A small image autoencoder, trained from scratch.
Model: encoder activation silu, encoder depths [2, 2, 7, 2], decoder norm batchnorm.
Rows from block 2 of the decoder of a small image autoencoder, named by matrix and row number. Rows with one number belong to one channel. Each number is 128 + 24 x the weight over its row's rms, rounded and kept within 0 to 255. All counts start at 0. Numbers have three digits each.
After each channel's rows are labels from the 100 images, of 14976, where the channel reaches its highest value: "strongest on" is what is common among them; "colour at peak" is the nearest of a few named colours to the mean colour under the peak. Only what is clearly more common there than usual is listed. The data: rendered scenes of coloured solids on a plain floor. In brackets: how many of the 100, against the usual share in percent.
# convs0: first 3x3 conv (decoder.decb.0.0.convs.0.weight, 192x192x3x3, each kernel summed), inputs 0-95
# convs1: second 3x3 conv (decoder.decb.0.0.convs.1.weight, 192x192x3x3, transposed, each kernel summed), outputs 0-95

convs0.133:169110110119163136157117106149109131115162125114101106108108132100142124121147115101163123130134114127112143144146134139071154086107130155125103142145109152158085148130132138105128105105129124160119141092112095136091163154164120115182124124130116137150121148152148131112154125130133101125
convs1.133:139092119169142116132131153120134159142075088141160177111124149125146123158159117122091097143137123187137152144126131170188118158163110125090134103108163105138123116128147147140106127130116124155119119116132129129137104093106105163141135131125125138130122175131090090167132128159111172123
strongest on: white object (61 vs 22.4); disc (55 vs 12.1); light from behind the scene (55 vs 25.3); its colour: white (38 vs 8.2)
colour at peak: white (87 vs 2.8)

convs0.136:159135160173146122120084146128135119120137113138144149131114107072145172135148138130137107161122100112130148067146125136138104140157144117110159134112094119151101134121121092140115167161128103153148143116161143090104081116157125154088130087147137123111130148127106144122136159130109116110
convs1.136:056129087091123137136151106156093162137136145140107137075132118145104116105117107165118152131163131140127140166133111107154164114117128166117151110167141160118131113156152137091145084080127130136093137149115125131142177146148143096144157147109079145142141122150112148138130090122118144103
strongest on: count: five (50 vs 20.3); black object (47 vs 22.2)
colour at peak: white (29 vs 2.8)

convs0.144:125123118109092117132118081116146141125143100125154112117122131066096136116162117132127100135118127120108174155080117123113133124154143140150133103143152129117135125159100121131142162112158130149119122139128162118136088121150154096033139108124167099064122122113121127110117152125107153104
convs1.144:106120140154163068142145180131128088112106109138120140121163146110177104137125143130160109122092140125113122109186166139143096159123092111089126135124112129152139122131144133108146147131086143104145091089131076117125153107126099164204102140133091150078120104127158086131145141125166140148
strongest on: count: five (47 vs 20.3)
colour at peak: white (51 vs 2.8); pink (40 vs 17.1)

convs0.52:126136133099094131139141125113102131150118130099133132128108164139133111142124117159126096079164119139133110112120145152186157150094136136147118162106104088051149115140128139115154143152114167131151141073170125142162135111076069117204144187146074135153123124141126130128118130120132159125
convs1.52:140124126159142083165095153108147169130122118122165121122142124164110112155169111108110116189111156133149183123133180112130072115141115099121120105119135144173122138090136104136121111116127101140139085140149126135109155150147135150099110105106155131074108103173128091150107139094141125165
strongest on: black object (51 vs 22.2)
colour at peak: white (32 vs 2.8)

convs0.1:147175132140175127182085157122112124117127151126107144154134126122157100140128122111131109133136163130108131131162154143101144101119118140151111180156156151120144120122078160143139142102142172085126122130120090116161165155117138096145127155126113132142146129143152100111111101117157144104
convs1.1:143107118168157161037168098109125143150165143111124125158129137160154108130185155154125148121117130158146130109115140145125108166099147125126113119144100155141164121113095161124106165123138112128122122075128163116119111142163107097096133129143126138196121095117129124144148149124146140134
strongest on: white object (64 vs 22.4); count: five (45 vs 20.3); its colour: white (25 vs 8.2)
colour at peak: white (71 vs 2.8)

convs0.183:105100126137156177138104135152130106103123157121100103109118140129132120145122109100133140170171173139080127115134153137114143126138187146112155158125148119120158109129140110091202138137130159099120135155083141132159170166123113119188152184127087141116159153106117123093106134102148124084
convs1.183:170155119172142071112124086105107107153118103174134139158120130166143124129112151173150092100134113120135119129169134129130097159149111133122113117159106096144165132106131144144127131141102145146150098112137137132075130129178098129092106131128154111155150101120099113126176122122127098143
strongest on: white object (61 vs 22.4); light from behind the scene (52 vs 25.3); disc (44 vs 12.1); count: five (44 vs 20.3)
colour at peak: white (86 vs 2.8)

convs0.143:121101128155165148098108156152088145127135106157102110099069113085117133133125111161142161165155145124122132139131121113149162136120114158148101156130159145148125128135122133072151139080162158122148140156124099127131117100127117084081126122110159126083131119165111134151136147089135127149
convs1.143:140116156141088130138156126128127135132132084087142123135144083151133117139141138113113143090127147126127120130132128150134101097107121126115145110118116070122151125155146162155172106119084097137156111168107157127139128129157138128195145175144096148147158160125135129091136124105123117156
strongest on: white object (74 vs 22.4); disc (52 vs 12.1); its colour: white (48 vs 8.2); largest object: disc (26 vs 5.1)
colour at peak: white (81 vs 2.8)

convs0.152:110180145144139117150079129107139114105123115154130108104126075096140139106149158120147116130117105117139126165164088098158125144127114128120161191119119150148117120110145120097168176124157112162147099173133168116157071108148123126136132159128127129135159104139112116156132167109113148121
convs1.152:123137145122116141117157123159124127157115132134149148117111141085092110096120100126120121139129112139117121168143171192110135125142106110114083095182163070114115160150066138136095111121127091139141168132095134157106154156122076134127101094138102139095134160156100155136139107135139110119
strongest on: count: five (51 vs 20.3)
colour at peak: white (62 vs 2.8); pink (37 vs 17.1)

convs0.67:126160109082109147122120134098189125116117123155124122107132097169127096120123088137115126101155166126146148113121111122134147097091144071130182110112149134105121156093122148141137160127108157150101145138118110127124095127122093110116105154085058138146136126144108149139116138125085102123
convs1.67:142089132123143101117114122167117158127134134072159125135116129105155135154126169126138123131104140074146140138112116116128090117170098093146125133124141146108156118136117134185146144097095082141164138090125144174105138162177166114131143126152170096170121174117111060125123085112119155134
strongest on: black object (54 vs 22.2)
colour at peak: brown (45 vs 9.8)

convs0.55:140173125126132130122139136060112129148166097071143179119104182127128128175132121129131121125135156115106125128158134126110152151122143163160150160122133170101115124085135140148127158110193144113112148088116156136157114119103099119160135107070108092145135175109140143129137118116090117124
convs1.55:086136116147113110126104119173110150127114125181164134106132105085130113107162101131085121125115098176129133149132144148137083133112122106118128105136104047151132138101131149122071099129079121151098097122117104160119140112145126136085140193175121165102163061145107128158122103118152118133
strongest on: count: five (45 vs 20.3)
colour at peak: pink (57 vs 17.1); white (36 vs 2.8)

convs0.109:107101137135101136120113123152130149112111056097140114150121127057154129115135099108137117136139183171149119116118111138100136107158144125118114108161105100125137136098081121129120122129109080103083136154167118124121135072133151163076150163155102123111118082119117117112150120112134144143
convs1.109:151108149121153086124106151099127123110154160168114155130186184103114081135133155158162136130104102125138139137135116131145121132125123076108166143174122176105115124103167152108123115140159157131160092096143133106083158111147149108110139101087133131146157097157171120128126159160143187099
strongest on: count: five (46 vs 20.3)
colour at peak: white (28 vs 2.8)

convs0.126:149113129149112082118149051156124116116107138095166114118154152120120111145129150149103156124106140094125173151147147142097126165107141128105127129097087129141055058110153139095084109152120112170126154131145096118144115068107063120108135130152122138130117108102137087112147141101127140134
convs1.126:120137144080113195156115160118134092139130132153089159153120132133110118124131080111122092148142100128148093120087119121140140126145143149125154120144172171096182183127128137122162166137142156087138132126155164138123116169147182133146099137092094147126126143124117212153111135132114115136
strongest on: count: five (63 vs 20.3)
colour at peak: brown (65 vs 9.8)

convs0.97:102176106119073112122127132136158152111132107144110137192148127083111087114157120133113121143068105146149128117143095134127059122144129118114133118126150162135109124145158128163060119134140139162135095138145136157125061112148135168099137134149114105170155092118101157109128116117092122124
convs1.97:139112148142209126146149131111104103159123175083147129105126120111134152123124079115145138147127123106109125125111125135128147131105094117144094144099097110140141101135125106105145119151074116131104124125121098107119126159093122076178128126129108124128096130141130095121107127140133116093
strongest on: count: five (45 vs 20.3)
colour at peak: white (58 vs 2.8)

convs0.125:107139110097153117174132172124105128148125134137090114080102077187154119093143111090135123143117102091090114141145105120109156115113108140132125127104131141163121118148148146112114128151141138140145109080096099148132130145103145113163097159137074151110152129134099110138138135130142116130
convs1.125:155057127152111098109099115115141147157100126122137157137159143136131131164151138095146169148126164144144167086158173122150121157096136149162147131156116119106149145140118051125120151087102097154128127157146148103134124155092099155149172158108147110184157092129178077099119139103146165126
strongest on: white object (45 vs 22.4)
colour at peak: white (34 vs 2.8)

convs0.31:136110128076091110120097117114123128138150096095134170107159181070101128147137162135136152083116096124123123203096101177129134139128140151128126090130107127131119163120143107163127105137139129157122159154145141128109128067101124121085145115106083123078125114114152127168131142129085130134
convs1.31:126126115123154122129142184115120131092127148127077093150109101157133123134191111108132117152142101108168147128179149090160135129125110127103149141145151146108112098177109143093134134154139085123145099097179107119111123168158143139157120139111114121157143148162113125095109134096142165138
strongest on: count: five (51 vs 20.3); light from the left (49 vs 24.5)
colour at peak: pink (44 vs 17.1)

convs0.108:166137103154151116138177123128128111098147096110159136141129159144116124174141159151139101143084122142099114117143145113112137143135103143124116129146120137137134140180115086149108146116116130172131139126124095142116134163096149106146140128124110120128108120107141109100107128121108120107
convs1.108:100108120129093148100152138125117148120166160112075096128137122114138130118164142137118139145162144139196090107107115113135150114155163089113144127125123158106108123124124162139121151111128136111129099115120125157130114099194142140112100158127178149179159125144111141137176119165128141117
strongest on: white object (53 vs 22.4); disc (35 vs 12.1); its colour: white (28 vs 8.2)
colour at peak: white (68 vs 2.8)

convs0.47:159106130162113106123120114171112134128096139132135110136108106168106147147150144133119096126157126107130135134162135116140129127141169213131079131092148131117129156111203138117116124156169139107135125131128126083143164115105140102178145152125163138125111109117136085117144111138109132138
convs1.47:094154133174134090095136140132156135086166114132138134159116131095157121141151118130109144168113131149155114137141167126087141133113091077104137115129112098156083111139089173124151139084106099150128119096123130157140075174144109165086119155152149102130118110133147095117139131124140111124
strongest on: white object (78 vs 22.4); disc (49 vs 12.1); its colour: white (49 vs 8.2); largest object: disc (26 vs 5.1)
colour at peak: white (99 vs 2.8)

convs0.6:109100163124120116083076144123115117164112131089073115137146141129145154161122113120125139137159150142122113124117167124138122128142141170144136109137143158122180167151139130136136089118127148155134139189137132122134164162079114082165145164136131115180136152128110159150145127155116127137
convs1.6:093137078143129113118126114092164115106130117128124101134151174128099092134124150186167138115100160119123164126162083138110097122137142098111123145130120148140091109096102154139136150156114149115150114119149147130123098106159106090131118110099177128140120128118110114101102134083130120169
strongest on: white object (62 vs 22.4); disc (47 vs 12.1); count: five (43 vs 20.3); its colour: white (37 vs 8.2)
colour at peak: white (91 vs 2.8)

convs0.118:147122184132176174066104132146130107111152140128128111112108133108145111164136162135140102131128105123132136119138107119090148125126173043141104136107128152148205134093097126103098165110148135119127096154177140130173116100092133151121138137111138081104140097166124127152156133121123092110
convs1.118:122134115094069146127152147118127129124118161188122150126139113130070131135116133122141169099138135148143119100099147121152130140124115196128106151135132128071176150128154112146123121143112130127144139138113118106104118098098154128141150125140070159121105129120137169092101133129114153124
strongest on: white object (45 vs 22.4)
colour at peak: white (30 vs 2.8)

convs0.162:121152152152172120205120163104114139116126069111123150127093146098099079156113133131159130152126149119110142140126128120114187134138118138142106106131144151147087102186100133111114136124128150128111101124090133170151146160110114077148133141150104092113142099125144136147115164126139098153
convs1.162:144068109139122139096123119106112149153137152135118092158114097141130112126194142083122136125159111117146128082099143133129111129116122122160117156164131124086147134079115133132119139129092112122126086140158141108099110096119152202086145156131141114161122126123140112097130136096135184139
strongest on: white object (73 vs 22.4); its colour: white (39 vs 8.2); disc (29 vs 12.1)
colour at peak: white (88 vs 2.8)

convs0.8:145129107096133144115127138125133155129103148110118128082099124174145105126126122097141131158190122112153136130114126132134165113099119161119128088119120101112137103072145156116146146071137130120137130134157118137113083086138147143135100144133084161111142113222124117142115148101141176172
convs1.8:159129173155157114190123119137114100130119082162129180165114147102150148140125144098140108150122093125139141126175124115124099142167121109147124130125143105170166103136132131090084111161135146126128150145142142124109144182091147136121112090128143086151121126068102103125118113151123108125
strongest on: black object (58 vs 22.2)
colour at peak: brown (42 vs 9.8)

convs0.187:150127112110093116111137053161132121125095148129130157179091144148159149144127134125106136132137091102119133156120131109173123137125114196138129148146104122120089148153151125103089118175122104129129210098135114093105151123093125107165101148144121124163120122140092156133133147116068124132
convs1.187:100115126215107069124127140088127163107147114114129101125164155082124081133153128163136159144124139144126149132142160147121124144142102099115107104120103121183083082141109181133111101116124118126118104103150109103136129137178104134125148146122155117109136087111122094128140121144169094142
strongest on: white object (59 vs 22.4); disc (47 vs 12.1); its colour: white (35 vs 8.2)
colour at peak: white (80 vs 2.8)

convs0.81:196129163122120117147107090122107147129115078124132133109137151028116130152150130143107133141128125128138127124119096138123113130132142129153155124125132130138086108118126149125085118129148093125111141127149166130108124108120145179047098114138115109080131097118109117129170099120137131142
convs1.81:053145104132120073125133189131133142125152130133096157134137160129142135101123149132169115114103127148121122150179174122115134151126090143136150148126126151133157148159093135094155147133097132120130116111159116098157098122146115099204165147115106113105107112146140138128091132117123098125
strongest on: count: five (51 vs 20.3)
colour at peak: white (53 vs 2.8); pink (39 vs 17.1)

convs0.178:124112109115098137102107116150152129105123059100123122130138117115152124112147119131119094127149122122154112125124144104144089087152120174135115125160146088089166162102118150119103128107116103127146114150128167156158154134084194174109154143100110110128126101139126136132134154114091149115
convs1.178:127190139118155073185124157112094104145104164169154136147138139114118142154115130127095135127119122127084118131133109151090112158103116070127110105132105095159121147110152151140116107139132153114111136117123113134098132138136134120094120115137111118122137131123143193145104106132142119145
strongest on: count: five (44 vs 20.3)
colour at peak: white (60 vs 2.8)

convs0.4:154144134144179132094145179129134165141119128135134144114138122142135115126135146120153155134127140114118151120158125112039165097186154089141113103124151140139135153108075119153150122122159153159094105132119155116125164102102138171098146139111131102149141151164147106128111142159150124130
convs1.4:125133110104099200114122093147156105101131158173132150133129155113130124118107144123138112155136117139123138133075140137160094114090125135150143157128109146083153165138158121106112136114108147119149133133120154116179090100147171113151117165172126153150160099109138173134116102106125099133
strongest on: count: five (50 vs 20.3); teal object (45 vs 22.1)
colour at peak: brown (47 vs 9.8)

convs0.28:133140099152115070109130094135141101148118172113106120110131116140140113149118102109149119117149114124146161137124137152170128115086159151119123178129115123120081068130156107152164135198123126131131109102171128095106099110133118123187078121114154114137111138100114070128167145090125127113
convs1.28:152062113113155159145118136132099151159103122058134179108146170150113121132162114113119088093121143109136140105113119164133150121155118083140144114120137113117186126114124116128154146151138151111135136154166136145132112162130099140148143145073114104113099112138128142141128079137137156109
strongest on: black object (73 vs 22.2); count: five (43 vs 20.3); its colour: black (38 vs 8.6); disc (31 vs 12.1)
colour at peak: black (69 vs 1.5)

convs0.30:131136138145148092102126157205133086171109142104126155146153129178118130120130122090115117132133104128134088114121134083128147119106117163132116095119120140087193127147167115094125111148145139134159149188118130137148164159108084122164138152113162130144143117087166146119138137157130151155
convs1.30:111128114141122089108144118093117142096147093118146111120137137115140102143101145176173170128122143107101133128162144151098146089127116068123163149163102126163114122097097135134145115116107123125134112119173142123114083130145171164140138142128167118089116103108200126115123144145124125188
strongest on: white object (74 vs 22.4); disc (54 vs 12.1); its colour: white (45 vs 8.2); largest object: disc (26 vs 5.1)
colour at peak: white (99 vs 2.8)